Rows from block 10, named by matrix and row number. Rows with one number belong to one neuron. Each number is 500 + 50 x the weight over its row's rms, rounded and kept within 0 to 999. All counts start at 0. Numbers have three digits each. After the name is the row's rms in percent of the matrix's.
# fc1: MLP up (model.blocks.10.mlp.fc1.weight, 1536x384), inputs 96-191
# fc2: MLP down (model.blocks.10.mlp.fc2.weight, 384x1536, transposed), outputs 96-191
fc1.1388 111:500500500500500500500500402500539494437500500500500408500452500500500500641500585445500500500500471606500565500404500554563531500441592500500704500591500500500500577500500490500375500427500472492500283500500361500500500559500500500412500480560500500518500500500500509578500500500500500500
fc1.1389 132:500500443500492488500500500539500500500500500489500500500500500524500417500431500500450500500500501500500499500637522500500500500500500500630526428432584605500500500603533549500607500540500391476371500500460449609526650500295500500500500590500478500372584589500500464500500398500563515568
fc1.1390 131:500500500500384500637371500500601500500700500584500500500395500519500500554627500500500727500500500608500500500500669444351500500475500500500500500500500500564419500500500500500394367500500612500500480465500500500500534626500500500500365409500500582512500590585500361529500500500500500500
fc1.1391 111:472557500439508500500459627500500490500438500544500500416506599500500621587500404500480455500500500500500500500500500620496500500500500442500521500360456500500500500500602436470313500348500384500500500528500500500500500500647500500500547430406500500500500494454480500500483500629500500594
fc1.1392 082:500500500500433500500500500500500500500500436473500500500479500500572500500500500500500500500500500500540500500500514500500500500500500500500500530500500500500500579500500500500500482500500500320500490500500500500500560500500500487500500399491500500500500500521500500500446500500500500500
fc1.1393 123:500500500511396500638465500500623500500500500508500513500420500500599529500500500398500502532500500500500559424500500500619582500500637500388647500500535500500500686500500500500395500500500369500500500372413363381400489500500500500500500500645500500500500500500500500554500508500435395495
fc1.1394 093:601516500500483500500500500312500500459500500541500500500500500620500500514500500500500500591500500397640500500500500545454420500500500500500500500500500500500500500500500500500396500500500667500500500577500500500500500639500500500376705433500500500500500500500500505500563500500277500500
fc1.1395 115:553500500500460500295478500509500442493500500528500492335494500500520553500500500565500618500500584500500500493500500500454500548500441500500500500500398500412500500364469500602500493442535500400500456605500500500500500500494500500500500500500629351435500500500514500549500559500500500439
fc1.1396 099:500500500604500500668500500500500554467570500500384500600526500500500500500520409500500643338500313448500500534500500500429500500500500500500443500578500417527500500500500500504500393500500568500443500500500445500595500599500500500500500500500500580431500500500500500500500500529500500500
fc1.1397 087:714495500395500500406500516573500500500500500500500500393500500414500500500500545435480500500500636500500518554500507442500500296500455500500500500500500500500500500500500500439549497500500500500500500500500500500500500500500500385532648500500500380500604500739500462500500500500500500433
fc1.1398 090:455500500500584500500500575405500694500473500500399500500500500434370500500500500500500500504500500499500500500500500500500537500590350500365500500500500500500381500500587500500368500500500500430500500500610500553500500500500530500500500500500500426650500574500626500500500500500471500500
fc1.1399 095:500500500500500500377500500417500500500444500500500500500492500500500607500500416500495363500591500500500500500500500632500500500500500500500520500420440500500500425500500500520500500500500500500500500500500500500554500436500500500500500500500500500500539500447598500500500345500500500500
fc1.1400 096:474500500500598500500500500500519500500562386500388500429500614500500460547500500500500500500500500607500500500500500552539500500500500500393532500500500500439500500500500500500500539500500369445500500400500500575500500500477500500500474500499500415614588500415638500500500576500360500510
fc1.1401 108:500546624500500500394508500500500500500500610524500500500553500500417500454519500500500465500500446500409500500500381500351500581500428500430500500553500500500500500396573500640541500549500500500540500500500500500500500500500500532500602500405442500500500500500500400354500500500500468606
fc1.1402 128:500500500754484372500500397500659483500500500490500500500486500500500500561575500500500372500543509500463553500500500548500594500500500500500500535562500541413500500462500500500500500421500500500500500500573332445500520433500500500329500713500597500500500500436500500500500500500500500500
fc1.1403 099:500613536500606500500433560500500500500500571500500500578500500500375500500500500500510500500500682500500500435521500500406319500417370500500392591500500500454500500500500500500311500485500500406507500500383500500403500500440500500500500500500500500549500500558500502500569500500500500500
fc1.1404 079:500622500500505500500500500500156563500500500500500500500500526545578500500500574544500500500521500500500500500566500500455500500500500500500500500500500500500500500691500359529500500500500500539500500453560500500500500500389500500500500631500500441500500405500500500500500500500657500477
fc1.1405 090:538422500500500500500500451500500500500359500589500500568500500500500500500548625500573500500591500500492500500500500500500500500500500500500680500500500500500500500500500500500500500461500500500500422500500396500500517500500500500499500433500500586500500500500500500500500500460500527500
fc1.1406 103:500500659500500500500316500373500500500500500500500500500506500500500548500500500410500500500500500454500500500492500423582500500588500471500500500500500575500552500500500476500532389515500485500500500694500500500500500500500500500593500500500500379500500500500445402500500500500488500374
fc1.1407 093:500500433517500500500500500500500500500500500523500500500604502500500500500570500500323500500500500499500500500500659500500500500630435415500500500500500470500565500504500486427500500500522470500547500500547557500657500500500500641551500376500500500500302500500500500500552500500500500500
fc1.1408 084:500500500441572571500500500500500552500500500500500500500500585500500494554579500656500500500500572568500500500500669614638500500494500500500497414425479500384500500500500500500500599500500500447500500500609500541554500500434500500500517694500500350500500500453500500571500623497344500500
fc1.1409 084:500537500500500500284500665500500500500433500512500500544500500500500500500538500500500500500665500514500574500500500326621500500500592500500500500500500500569612500545500474500507500500500626500500403556648500500500500500500500500688500500429500344500500500500500500493532500500500499500
fc1.1410 095:421498580500436500500500352386518500500500500500500409440500500500500500500460469528500528500500563579500500500500566627500500435630500500500500509500536500484524557500500500500500564450500500332500500609500500500500476500500500523432500500480500500500524500500500500588587500500630500500
fc1.1411 082:546500500500500356500500500500568500500500562500597500500500500500611500500500500500500500500516500489500500393500500500500500500500500396500500440500500500500614606631539500683500500408645500500500500500525500500500500388493500500500500500500500500500500500500500501500699500645500500500
fc1.1412 126:500500500500500546500500423428424460500364500417500500500500586500397500500500500626408500500500500500450500500500500500500540598500500500406500500420500500500547448500500500500297500408500458500500658554500509500500456540500551448500500500441446500500500589500667500500412500666500424500
fc1.1413 111:541626431500500686633500491500500472500597500606404500500500500500732500638500500500486500386406500600500500500500500611500500324500500500500500500610500500500500583500500471500388612500544500500500500464500618500500557500500500551500500500577424500500500500500500500474500500500430500625
fc1.1414 081:437500439500500500500350500500500458500500500409600500500500500500500500384500500500500500500500500549500500599500500738500500500500500500500701500527500500378527500397500500500500500500500500500502653589500594568500500500356500500500500500500500580500573500500761500500500500500500476479
fc1.1415 084:500500500500500500500500500500550500500500500500500500298500458500500500500500424500500432500500500500500544479569500500500500500500478500500538500500500500500500500500543616500500621500500560404457500500500500500672451631500500500616670500500500500500500500500388500500450589500500500432
fc1.1416 107:500500500500500544500414500500583335500500500447500500500500500500500506400568599404500500636500500500500651454500500605683500547500500581399500576527500562500590500514377500542500500500500441566500500500500500500416500500500500500500500414500500500401500500500500500500500500638500500342
fc1.1417 108:500500500500532500500386500500610539500500461500500474356500442500500500500500500500507500500500516500500574500500642500500500500547500500500500508500500500579605500500500539500500500500520585417407500500607500500657500500500565688535500570500579500522500500500500531500500584500540500403
fc1.1418 097:569500500586440339500500373500612500448597500500500500500500500586500614500431500500500500527500500500500500500500500500500500498619500500684608500500500623500500500461500500500416500487500707454500518701518500500500500672500500500374500500384575500500561500500507500610500500422500403500
fc1.1419 111:500641500500500500500500500380500500500500500500500419500500646500347500584550460610500500500500500500382500500500570608451500500500500487447500500500450500482587405500564500541340622500585418500500634500624532436500473556620500500500500457500500500535535500500668466500500429500425500500
fc1.1420 104:500451500500500500500500553502500500500500551500500500493500500500389500493628700500500569500500500500500500500500500500500500609500500500500500412500500500545500500542500500500500500625416397500500503500500500500382500406515500500500500500500500362500381404458312511500500441500500462507
fc1.1421 103:338500500543500500476312500500482500500500500500500605500500500576369500500500500611500500431500500500500500583500500500500500500500500500572500549511500523500445500500500500500500500500500500500651500500500500500550500500341629399500500500500681500500500369500500500500500475500500500659
fc1.1422 095:500500500500577500500500500500500685500500500500500581500500458500500500500500500622425500500484534500500500500500500500500500500599391500500517500500399500500500500500580500425383500500500500441423361483500500500500500524420385500500500500500500500561500500500500500500500490500500500500
fc1.1423 128:504379500485500500396500500570500500523496556500503500509445500553500500500567500500500582500500500500500649500586500500500500500500500535626500482500500403500500562432452500500678500477500500565445500416500500500500500391500500540500447664500500500500500500500500500500500500500534472500
fc1.1424 087:500500570286500500500500500581587423500481468500500500500500500392384500500500500500500500500517518500500500500500500546425480500357387500500500500460500500500500508500500500523500500500480500458500500500500500572473500333500500500500500500521500500500500619582500500500500500500500492500
fc1.1425 100:527440500500500500500500500500500369500500500568500500633500500500500458500587658500550500500500500500500500416400422500500500361354500500549500500578500500500389457494500500500443500437500350555637500500500500500603551500500500500500500500500500500500500500500568500500500500500429500562
fc1.1426 116:595514500651500500661436422500500500500500500500500500500500587500412500500522553673500618500506500500500513500500499500355500500500500500500500500500483500532500500403500500500440500500500500500528500500500500500500543674595601500500408318500500500500500500513500500609500500602500500500
fc1.1427 116:542456500500500500482500606608559502404500500500437500500500452500500406436614500500500500500500500450500500500500500448500500500500500500500576500500500500500611502600500500500500500500500500500500549389500500706500500419500388573465550614500500500500500567500500500595500500500500500500
fc1.1428 091:526589500500500500470500714500500628500500500500500500500500500500500500500500422550500500267500500575411500500500500500500500500500500523399415592500392500500500500477500500572500500500500497500500500500699500500500500500604502500583500500500620500549508500596500500500500385500500500590
fc1.1429 110:500500622500493500500347500396579500500500500500564456500500500500500500676500580500342500375581500500500610500394500500566622419500537500500616500500481456500500622500500465500500402500500387500500299443500500507500500520500500453500449500500500500500496500500539500611500500500458500500
fc1.1430 108:500500500500617342507500610500451500500500500500500619500661567500344557500500500389500500500606500526500500500500455500500500481500557492500500500546500533500500500681500405500418500500500419604446500500548444538468500500492461448500579500490472463500500500500500451500412500500500500500
fc1.1431 127:513500500411323500500500500448500500500500500504500500500427594500500493500628516500500559614500500682500550380500500500500626500496500500500501500500500500500459524447500500500414377500500413500549471500473392500500564500500500500500406356469477500500500500500670493500500500500500404500
fc1.1432 156:446397421500511500500378500500434500481500500500483500500500634571500407534500555500439551362564500500500500551500500500500575541500500500493637417500500407371526500500500500500500359468595500488493500452500502565500500500500427500500500500500500500500500500522500556543500565516500565500
fc1.1433 096:460500500500500500482434500428408500500500500500500628500486500558500505500500500500500411500533688500500438500500500500500624500500500478500500500500500500500635500500561500525500500500500500500541681500500500500500500500500603455500500500500556415598560585398799500585408500500450505500
fc1.1434 089:466500417500500509468500500500500500500500344500500377500350500349367600500500500448500500500500500625500569500500500668500500393500500500500500460500500500605375354475500500513500500409500419604500500500567500500518500367500500500500438500500500500500500500432500396500500500500500500500
fc1.1435 100:442500500500500500500500565500500500500500500500565500500345500500583500500500500430500500500500373428500492500500500500500500436517500500500533500500500621723547500500500500500481415500500437435500500500500500530500500500416500599500500393580348500392500615500500570500500643500432500549
fc1.1436 095:555500500500500500500500500500500500500500577500503500500500500500500500500500500540486500500500525475500596500500500500500500495500500414500500423500500500500500500500500527500500500396500500624500500598500379429500500500500501549500500367500500500500500286327311500500500629633473465500
fc1.1437 102:500500500500500559500500510500507500500500588500455539500500500599595510500500461500500584500500500600500653500500500500405500500500500500582500451500500500500500599342500500523407482522500500516500500500653500500411379625532500500555409500547624500500598500526724500500500500500520500500
fc1.1438 095:500500320427500500500472626500500500589500500500500551500500500500500521500500500269500500500500500500500619500500500500500500500500500500500632365500500504500522500500500500500500500500500400500500509500500500500500500386500580497500542434500500500500500403500500500500500500446500500474
fc1.1439 079:500399500500500500344500500500617500434500470500500500500483500444500500500500500367500500500650632454439500535500500500500500500605500500500500500500500500500500419500471500500500458500500455500487500500656500500500500500462500500500500500500500500418412500423500500500500500448500500500
fc1.1440 094:500500500500500409443500500500500500662500500500500500500564500500500500500484500500570528597500500500500693552569500500500504500500500500500445470500615500500667575356500500500500585500646500500500500500500618500500648500500500500500500500500558436500500500500500401500500500500500500500
fc1.1441 128:539670500500500500594494500500500500500561500583418500500500378500577500600500433590496500366500500500500500500500571594502500393500500400500500500500500500500423500500500500500500524522500500500500500500500500401579540554570500500623495526527500537500608558500604500498500500500500500622
fc1.1442 089:500500527500500500500500500486500500493591500500500500500500435500500500500413396500500500500611534405500347500500500500576500500554484444500500581500514500500500579500500550500372500619500519450466500500579500500500500500500612500500563500502635500500500500500409500500500500500500515500
fc1.1443 090:500466500500500500500500500500500500391500500560500568500500500500500500500500500371500500595640500527500500500500500500500500432500500500500613500500500500500500343500536586500500500500500500500423500500500500652551500500500500500365420548500500500500500551500500500500547500500500500371
fc1.1444 100:415561589538500500500465426500478500500290500557500500500500500401500500500500504513504452500500500576500504500500500500500589419500500500500500500597500500532500500500639500500605500500499386575500500500500500587500500420482500500500551500500500500500500483500500500492500500392500622555
fc1.1445 098:500500500497500500500500500407500500500425304500500500351535370472500500500500500500500500500500500500500500547542500500500500382500500500500456500500500500500500500500500500500519500500500500661500500490500500471534500500500500500500460500500500500355500500444647500500500477500372500500
fc1.1446 086:500500500500500500461500500500500432506500455634500500376500500472500452500371500500500500500500500553500500446500645500500500500500615500500500500500500500500500500500584500500500589500500500462580500500500500500676500500475500500500500500500455447631500256500500500500500500500407500500
fc1.1447 099:500500500558516500500500500500500500500500500511500500500500500500452500500516500417630512500500566512500403500480368500498500500500500627385562500576500500500500510452500500500500500486572326566619500500500500465500500500500474500500500500436475500500500500500500500500500500500381542642
fc1.1448 112:500500510500500500589500509573500624500500500500598500500363500639500500500541500543535575402500500500500500500500500500500500446580500500527557500500391500500500553666500500500500500474500500603500500500596500540500500407500472500403500602500612500500500500500500500500500586500390500386
fc1.1449 107:500500500500500500500500500549500538427500500500603500500500500500554500500500500607500500500567500499500552500616516475500500435500500500500550500551500437500500500500500500500500500500500500577500500436704500500500500500500500500500500611599580500500557500500521540450474500628500500380
fc1.1450 112:500571500500500500572500500470657500486500500537500500500591596500500437500500528500500500500500481405526500500500500500500500500500487500500575500500500502500500568500372540379500461500500500691500500566500444500500477500449500578520500500500521455500485382500352500477405648500500500517
fc1.1451 097:541500500500500500509500522434409500500500500500500500500500500500500568454500500500500500551500500500636439548500498500500500500500500500500500459500500500500451500571500500500500570500500479352547500500500500500500500500500500500500515411500568500500613500500500393500500439500639500500
fc1.1452 111:500500500500500500384325500500500500500500500500663363500500500500428547500500575418500572500500517391500507343500500603407567500500500500500500500500572500518500416500500448500500500591500500500500500500500471500407500422613591500430500500497500500500479500534500500470590500500500500500
fc1.1453 098:583567500500500440500478500500500570500443500512500500500500500500500500500620624500524574500681621500500500446500401500500500500500584500500500500500500500476609500597500500500500560398500500500518354500500500500500500500500500500461500500500682631500397601553500560500472500500500500500
fc1.1454 113:500500465500385500641500500500663500510695500529500500500426500500500464573652500500500653522500500651500500500500500500375500500464500500569500500500500500601500546411500500500352413500500608500500460500500500500406500616500500500500379372597500500500500576500500500500566599589500500500
fc1.1455 082:530500500500500603500500475500349360500385500500500500672500500500500380500545500500500500500500500434500470500377500500500594350500624500514663500557500600436500451500500500500500500482500405500637500500500500500500516500500500500500520500500500500500359525500500500500500500500481500500
fc1.1456 080:500500552500574471500500443379494390500500448500500500500500500500500500500500500500500500478500500500421500500500500500500500500388500500536500500553500513500500500500500500500417500500500446500500500402500645500500500500500500500500500547500504500500500500500500500500500500500560484500
fc2.1388 070:500426366390500500500500500500500500500500500311500381500500500500401500500500500500500541500500651500500537416500396500500500500500500500500500500224500500382500500500500500500500500500416596500500500509500500500500456500500500500500500475500500500500500500500500500500500500500488658483
fc2.1389 101:500500500500440500500500500500500500403500554500500500500500500500500500500500595500500439500500500500500445517500500446500500607549425500500500500500583500535500500500500500500526500500500544575603500481500500500573500500472500500575460428500500500500378500500513539500641500804567500431
fc2.1390 110:500500500500447424500525500500500500558500500500500500500500500500500487500500498500500500500466500419500500500500500500500500500500500500500555500500393500500500500500500500587500500500500500500500500563500397500500595439500591500500500500557401397500701469500500500537500500500358500500
fc2.1391 078:500164500592502591500500500500432500500500500500500500500500350500500500349500500500500500681500500559500500500500500500491500500500500500500500500604639615500500486500500500500500500500500321491500500385500640500647500500386500500500500500500488500500586500500433500500500500500500500475
fc2.1392 109:500500500469626500500500500500500522500500500500471500450500500500500372522500500500500500500500500500401605500451500427500500591500469600652500500613500500500500500500500373500500500408500500500397500500500500500500500500421500500500500500613500506500500500500500500500508500378500500500
fc2.1393 110:596533500411500500509500500500487500500500500500500500584500500500500541500500500376485500500500594500294500367719439542438500500569537500500484500382500463500530500580500607500479373500500515500500500575464500650500500500422511500500500658500432392500500604466500500500500500500584624463
fc2.1394 119:500500500500426567500500500500500500632500500575500500500502500500500500500500500473521500500500500500500500500500500399500500500500551500500500500500500500500500498500500500334629658500500392500500500500500541471500489301500500500564500500500500500500573585500560500500500592500500500500
fc2.1395 113:500500454500500500500500500500500500500500500500611563500500519500567500500500500500500500500573500349500500500500364500603500500500500500500570500531500500478501500564637500500431620500500484413500558500600500310500457530500500500500500452500500483500500500500481535549474500449440500500
fc2.1396 103:500500546500500500500501500500500626630500597553600500500557500526548500500444500500443500589421500500500500575500500431598492500500500500500500519500500481500500500500500442500553545500407500500578432534464500500500441500413500500500500643549500500500500452500500491500500500500460500576
fc2.1397 110:179457500500500340629431500500500500445500500500500500500500500502500434424500500500500581500500444500500476500500500500498499505552500500500500446500500500500500500500500500500500500481500500442500500500491539500500500542500593500500500500487500500500489453297500500500500500330384500600
fc2.1398 088:500500488411500500500436500544500500500500500500437500500407500611500558346500500500500500410500500500500500500493500500500500500455553500500500487500500415500627500479500369500500500462398500500542566622500397500571500599500500500500543487500500500418500487500500500500500500438500500500
fc2.1399 081:500500500543514500500500500500500500418500500500523500500500500500500261500500509500500500500500614500516500500308617500500500500500526530500500500500500471503500386500500500500500500500500500500500500500500609658500500500367500500500500587500308500500500500500500500487500500500500500527
fc2.1400 096:500517505500500515593494584500500422442500500517568500466500354500500500406500500539500500500500470462500579644500500535500500500500667500500500500500500500558500500548550500630502500500500500557555500500500500427415500377500607500500500500500500656500433500541377500500500500500402500408
fc2.1401 105:500500500500500500561578519407500500480500506500500500547500500500500411500480484500500500500500500665500578500500500543583500500416508594500500500500500546500500500500539500500500500653500517500535500500500591500500555500462500500500500592500495531500500500500500686482554500610301500500
fc2.1402 101:542611500608500500500500578500292399512527500500500500490492500363500364500451630443500642531500431500500500500579488500560500575500500579500500500500499500500500560541500500500500423520500500602500500461500500500381500500424500393500657500329557500500351500442359558612500500500500500416
fc2.1403 122:500500500500490500500500461522479500500500500500554442465500500501507500510587441500636500434500487500500500500500419639500500500500500440480500500560500500500500500500466500466545480500577462492500500565500377500500490500664577500500500517500417500500500446500500500500500500501500500500
fc2.1404 112:595277500567500500355500500500500500352500500500500490500500500391500485502500500500500500500500500500500427500496500500453500380500500384512491500529500561606500500438406576500528500500500443500514500500500409500500500500617500528500500500500432528500492500500500500500500500500407500578
fc2.1405 100:500500564500339573500500500502500503454500500500500366380643575567500500500500500500500561460500500500584500589513651500590500533541500500643500500500500500504444614627500500646500500500500392500500609500500500612500500522500634500632487689500599500500500500500485500500500500635500500431
fc2.1406 101:500500405500443500500500500500520500500500500500405500500470500500500500675500425500500500480500459500494500500500563500500652463500519500500500500500541500462500610500500500500500485500473600470500500500500500516500500500500500500472334500500500500547504500500500354500575500369500500597
fc2.1407 113:506522533537500401500500469500500500500328421500600500500500500500399500500500433500550480500500467500555581500500317500500500609524500500571500500592500500500500382500500500500460500424443585477500500443500384500500500500366471302500500500500500500500500500645500500500396500474500500500
fc2.1408 083:500493500500500500500500645500500367391500500553500547500367315500500500500500500481561500500500518456500500500500500522500500500500500500500593500482383500500500500428500500580493500500500500500530500500423500369500500394500580500558500500500500500500447500500500500500500500500397500515
fc2.1409 101:500334523500500407500500500270500500500632500530624627529500500509500500500516500500618500583304500451435500573542500500500500500500500500500497461500500500570496500500479500500500583500500500500412573409500500500428500500500500500500500500500500500500500500644500500500500540500500500500
fc2.1410 075:500500500500600500500500500500500500500500654500392500500500630500500500428500450500653500500500500500500500500500500500413569500482609477500500500494500578500500500500500567500500500500500500500500500500500500500504500500500500500500500500500500559500322500414500500500447500500500454500
fc2.1411 128:500500519500692435516500500500500500500500500428500500500500500500500500414500500500500500500500453500500500606500439500413500500500500500500561529500593500500500500500500603357500520420385590500500500500500500500500500500500500500500500500500500500500500500540545500500363500290623571500
fc2.1412 101:500500500500500500500500500542366500500516500500662498500500500608500500500500371500500500500500500500500500653258603500500500500500500486500500500500536500500500352500500500500723500641500500525500500582500500500550500500319500500514477500500500324424506500500505500538500500500500500500
fc2.1413 099:521500500500410364459396485500500457500500500425500500455530595500500500502500500500474500500500658416500500500711500500500500500565500500500500500500500437500500500500500583500538500500490625508500500491500500527500500500500500500500500500581495342355500468500500500500500500500500500398
fc2.1414 075:500500500500616440500500663500500584568614409500335500500500563500500500500500487610500500500500500500500598500500500500500500545500500500500500500669500500500500412513267500500500500500500500500403500500500500500500500500500500500500500405441476500500500500500522500428500618500472500500
fc2.1415 106:500500500425500500500500500500306502500500436503500500500500500534345500426500477538439500499500505541500500500500500500406500500545714500397500500500500500500500500500500500500500500500500500535500535500500500500419500500500474409500389428449588576500425500500585500413370500408492500500
fc2.1416 088:500500500500500500500500500389503500500629562500500500460500500500380500500500500386500500500500500500500500500651500500500524500500500567607496500500500500598500599500500500500402500591385609500500500500500500500500500483500504500500500633500500497500395500500500500500530500459500500500
fc2.1417 109:534500500433683522561612519500500500391500500543500577500500500500500378500423500500427447589500500500500500640491500466500500500500500416500500500500500500500414500553500500516500500415476500500624466500500500452480500500500500402602500433500630588500347500500500500500500500500377500500
fc2.1418 106:500695456500550500531500500500500440500500500561668500500643419425500500502500500500500412653500500403506556500500278465500500419500500500500500500571500500500487500500500500500450500500500500449500438573394396500604500483500500500500500500500500426500500500500500577590427594500457500500
fc2.1419 110:500500500500415530591500589500500500515423500500500500500500474688500500500500375518500500500540511500500367500353652500500519500588498500500616500611500500461488375620500500555659500575500500360500500500500500560500500500348500500586582500500311500500500500500500500500500620453500500500
fc2.1420 105:500500690500428500500670386500500500500500524500500500500500500458500500500500357546500615428510500500500500478500500585500562500500500500500500550500500413500500622500500500500500500404500500500500389500500500500500537694557500500500468500500500500500500580500610505500432539520500500500
fc2.1421 113:749654438500500500500500500554464500500500500582568468500500593500558500500500386405500500500500500500500500500500613500500495500500601500407498451500500500489662500500500500486500500500500406500415500500500500500447500511688414500703533500500312500421406500500500500500500500509500588387
fc2.1422 113:523500326454500500500500500500500500387500500500363500500500500500405619339500500409594546436364500500500500500512500388500500500500465500500487514500500471500535500462570500500416500500517500500500504600500500433500500612666500507500500500407500500500368500541500500500500500500515500500
fc2.1423 116:472515500500500355500500500427500500522500500500525500537500500500500500500515500500500500546500466500449500500500500500430500511500500500392500500500593500500581390559500500500464500503610500500500500466500549500539500500500500500406551500500500500500486500468578500500588500520500500578
fc2.1424 129:500500500550500500425469478500500500500591500500500500500500500500500500546500500413500500521500500584577500573500500500500517503500500500500500511500500503509500500589511500500500500500550576516500500500538500362507500645500500500500500500500500500593500375471364505643500602500500500500
fc2.1425 100:500500500500500500590500569500572366500500500500500500500500500500500500500500500500500500500500436396500500682518618500500500500500655403541500394500500500552570500591500500500454556500340500500500500500500471503500500500500500500550493500500552682500500419500453500480524500500500500500
fc2.1426 071:540500500500500500458538500538426500500390500662500534500500500500500500500500500500531500500500500487500500740500500380682500536500459531590500500500500500500500500673500507500500668500500500500500500500500479461500500500500500632500500500500500376500500601500408500500500465565495500500
fc2.1427 113:428480500500359500500500500500500518500500500500500578500369395591537500500500500514500636500500421584500500500500379500500500500500500500500500500500500500500436412500563420500500500500381379500500500484445605225500500524617500529500500500500500500500500500500500500500500500433500500393
fc2.1428 083:335500500500435500539500500500500500376500456500500500500500500500500500500500500500500500601500500500500316500500500551549500466577559500500590500527500500500500500500500500500500500500500500500523575500500500642529500500417500500500500592500224401443500500500444500500500500500500500500
fc2.1429 069:500500500414500531409460529491690500500500500405335432500500500500422375500447415500500500500501500500499500500500500500500500500445365500357500500500500538500500553678500500500500500500492525500500500500500500500500500500500500608500500500500500500539500500500500500500500500500477500500
fc2.1430 116:500468500500366500500500430500500500500500500490680500500311500500614495570500500500500584500500500500466586434500500500500534500500408500500500440500579500500500574404500490500556500500500568500500500384500598500545500500500500500500500500461500500500536594500500500500500500500422483529
fc2.1431 098:471578556500500491500500500500500589500602500500599500500701500500500500500500405500500500500500459351500358500500500500522500500500590572500500500529500500500500500500500396500500500500500500452500500551500523500500500500500616500500500565603421500500500500500500500500500500500538500533
fc2.1432 111:500500500500500500500523500500602500565500500410387500558440500500500500500512564500500500657500500525484500643403500500500500500500469500500500454369500531319583500500456500500500500500500514505500500500500500500500500500500500500500500500500500500441500500500631500506500500500509500500
fc2.1433 069:500427458500500500500500609500500500500615500500500500500653500500500500422500530500626500570500500500527500500500676500321500576500556500500500535500500500500499443500393704516500500520500500398500500474500500723474500410500500500555449500500500500320500500500408500500500500476531500507
fc2.1434 068:500574500500500500500500500500500500500500500500433500500479500500500500500500500500500313500500543455500320500663500513500500500579500447500500500500500500500500566500500500500446500500364500500399500500500500538500500500629500500500538500500628616635500335350500500500500500372500651500
fc2.1435 078:500500411500500500500500500500500500500524500500500500561500301500500500500500500406539500500500500500500500500500359500500500500510500500500569717500500500235463500500500500378500500500500500513516500500500530500500500517500500500500500500500500500499500500500500500500381500489500500300
fc2.1436 092:500500500500500500501500500500500500500500500500500500500500500500547500500500500569500500500500381500471410500500500500500500583500500604500500500500537500602443500358500500500512446645532609500500500387500500500500403500500502500500500500500500500500500500500500500500500500500481500500
fc2.1437 073:500500500500500372500423500500500500500500500500500500500500500526500500500475500500443500500500500273624500500500500475506500470500367549500500500536500500500500500692500500500500828500500500500500500500374500500500610500500500500393500500500500489500500406500276500500500500500500500500
fc2.1438 092:500500500500464370500500500500500500500500565500500431495500500399500500500500451500446500500500447500500500500500500500433500500500500500476500500500444504476445583500500500500348460484444647500500500500500500500500559500500500500562500851500445500478500500354430500500500500500550500498
fc2.1439 093:500500500500552500636500612500500500556500500500500500500500500500500379500500500500500500500500500500500582500484500470500500500500500500500423500500500500500500494525564500460506500500500500500500500500500500500500500500500515422500500500489335500500500500500504500500500395500500500500
fc2.1440 088:500500500411500500500500450468640500500323365500500442500500500500500500500500500500500500434362500500604500500500522492500500500500534500439524550500500564500500500500500500381500500500401500500500500500500463500500500405500374500500526500404591586500500342500584500500629500500500500500
fc2.1441 122:500500500500500500500504500500500500496500500500495482500577575500500500500500500500467437500553640500500460500636644500424500500556500500561500493500500500500500500697500500500562500500500593500500438536500500692500500500427621500500500500500378361386465500596500485500592500500500500500
fc2.1442 115:500528535406525500554500545500584492500500500500500500482500500500515500500547500500500379500462500381500500669500593464500500500500500383566500358500500428500500673607500500500500500500332500500670553498500500542500500500500500500649500500440688500500467506487506340500500500616537500500
fc2.1443 092:500500500500487500537500591476500500500409500500500440523500500500536388469500403500500627500558500531354500500365500500500500500500500500500500500500500497500407383500500293500500500500500326500500500500500649500500500500500606500542500500500411500500500500500500461500553411500500500678
fc2.1444 091:500500500429500500500500500500429500500500374385500549500500543500500500500589500500500409500500500500500404500500500500500500500500500689606500522500500500435500500500500478500500500500500500331500500500500395500500500500500500500500287500427390500500481500500481500571500500500559500500
fc2.1445 096:500500500499500500544500500500500500500500419500500500500500608472500500500500500500500500468500500500500500500500500500500494500500500500415500500500500500500500453517509500500531402398459559349472500500538424500712500500500500472604500500500500500500500500500534500366500500470618500435
fc2.1446 088:500500500491402500500560439500500500500500500500500500500500500500500554326578500447371511429500500500386500500500500500486500500500616477500500500642500500584500500500337500437454500500500500500500480500500451500343500514500500500500500500390645600385500603500500500500500500500509427500
fc2.1447 103:500500500500500500500500500500500460500399442500500500500500500500500405500500500500500500580500500500500558500640666500500572500500576512500500500500499500494500407610488500500597500500500593500526500500382500482500500500422500392542477500500594619500436500376449500468500500556500537500
fc2.1448 104:508487570503500442466576500500500500500500500500500673500568452413500500500366615500500500500500459500500500390500500500500507500500500500500500538500500602381500500360500500386498415755500500411500408500500500500500483500505500500500545500500500500532500523500500500500481480410500391408
fc2.1449 107:500500500539500368500418500500507500499551500500500530500500500500500500389439500500500613500500500427501500471500500545500461559500500500500562500500500583500589500500500500500500384472500468500500391391500500500485625571500384500500500500500475500500500500559500500500509500500376500565
fc2.1450 096:500500500500577500395500510500500517481409500500500500613500500370500500500500500500500432500500500500500500613475500500420500500500500543500500500500500501500500500500500500500586433500453500412492422500500693500530500500544530500500500517500531437500500589500500477500500372500500500500
fc2.1451 111:500500504500563500590497500500500500500500500500500387500500506500500500500471550500500500500500500423350659500500500500500345500500529500500500500500500500500500500500500500500500500500431500500500569457500394589457661500556544475500500500500500500500500500500500500500500500500475500430
fc2.1452 098:484500500500500500500500500503500500435500500500380500500500524500426500368500500500500500500397500609401500449500413352500500574500500500500500500383500500364500560402500527500500500463500500500518642500500588500500500500500500500500500402500531500479500500500592500539500419500521500500
fc2.1453 079:500500500500500500607500500500500500500500500500500494500500500609500542500500409355500500500500500500500500500500500500576507455500500500500500500500500500552500516500500500500500500500500500500500637500500500518500500500532500500574500616500500498500670500500500493500500500500500500500
fc2.1454 081:500500500500500381500429500500379500564500500500500500500500500500500458500500381500500500500500553279500500500500500500500500500500500500500552520500500500500500500500500504425500500500500500500500500500440389500500500500500500500500720500500500500500500500500500500500500500481257500500
fc2.1455 075:500500500500500500614367587500500500500500500500500431500500500500450500500500587491500500500500402500615500593500532536500500500500500480623500500500500361539500556618504500737500653500500550500500637500500438500500500524500500500500446500521500500500500500500500500500440500604500500500
fc2.1456 095:500500369500427500500320500659500500500500500500500500500488500500500500500500500500500484500500482459665484500500603583500500500500500500408500500500458500376500500500500477408500500727500500457372500565500222500503432500500499500400500500500500500500500439500462475500352500500500500500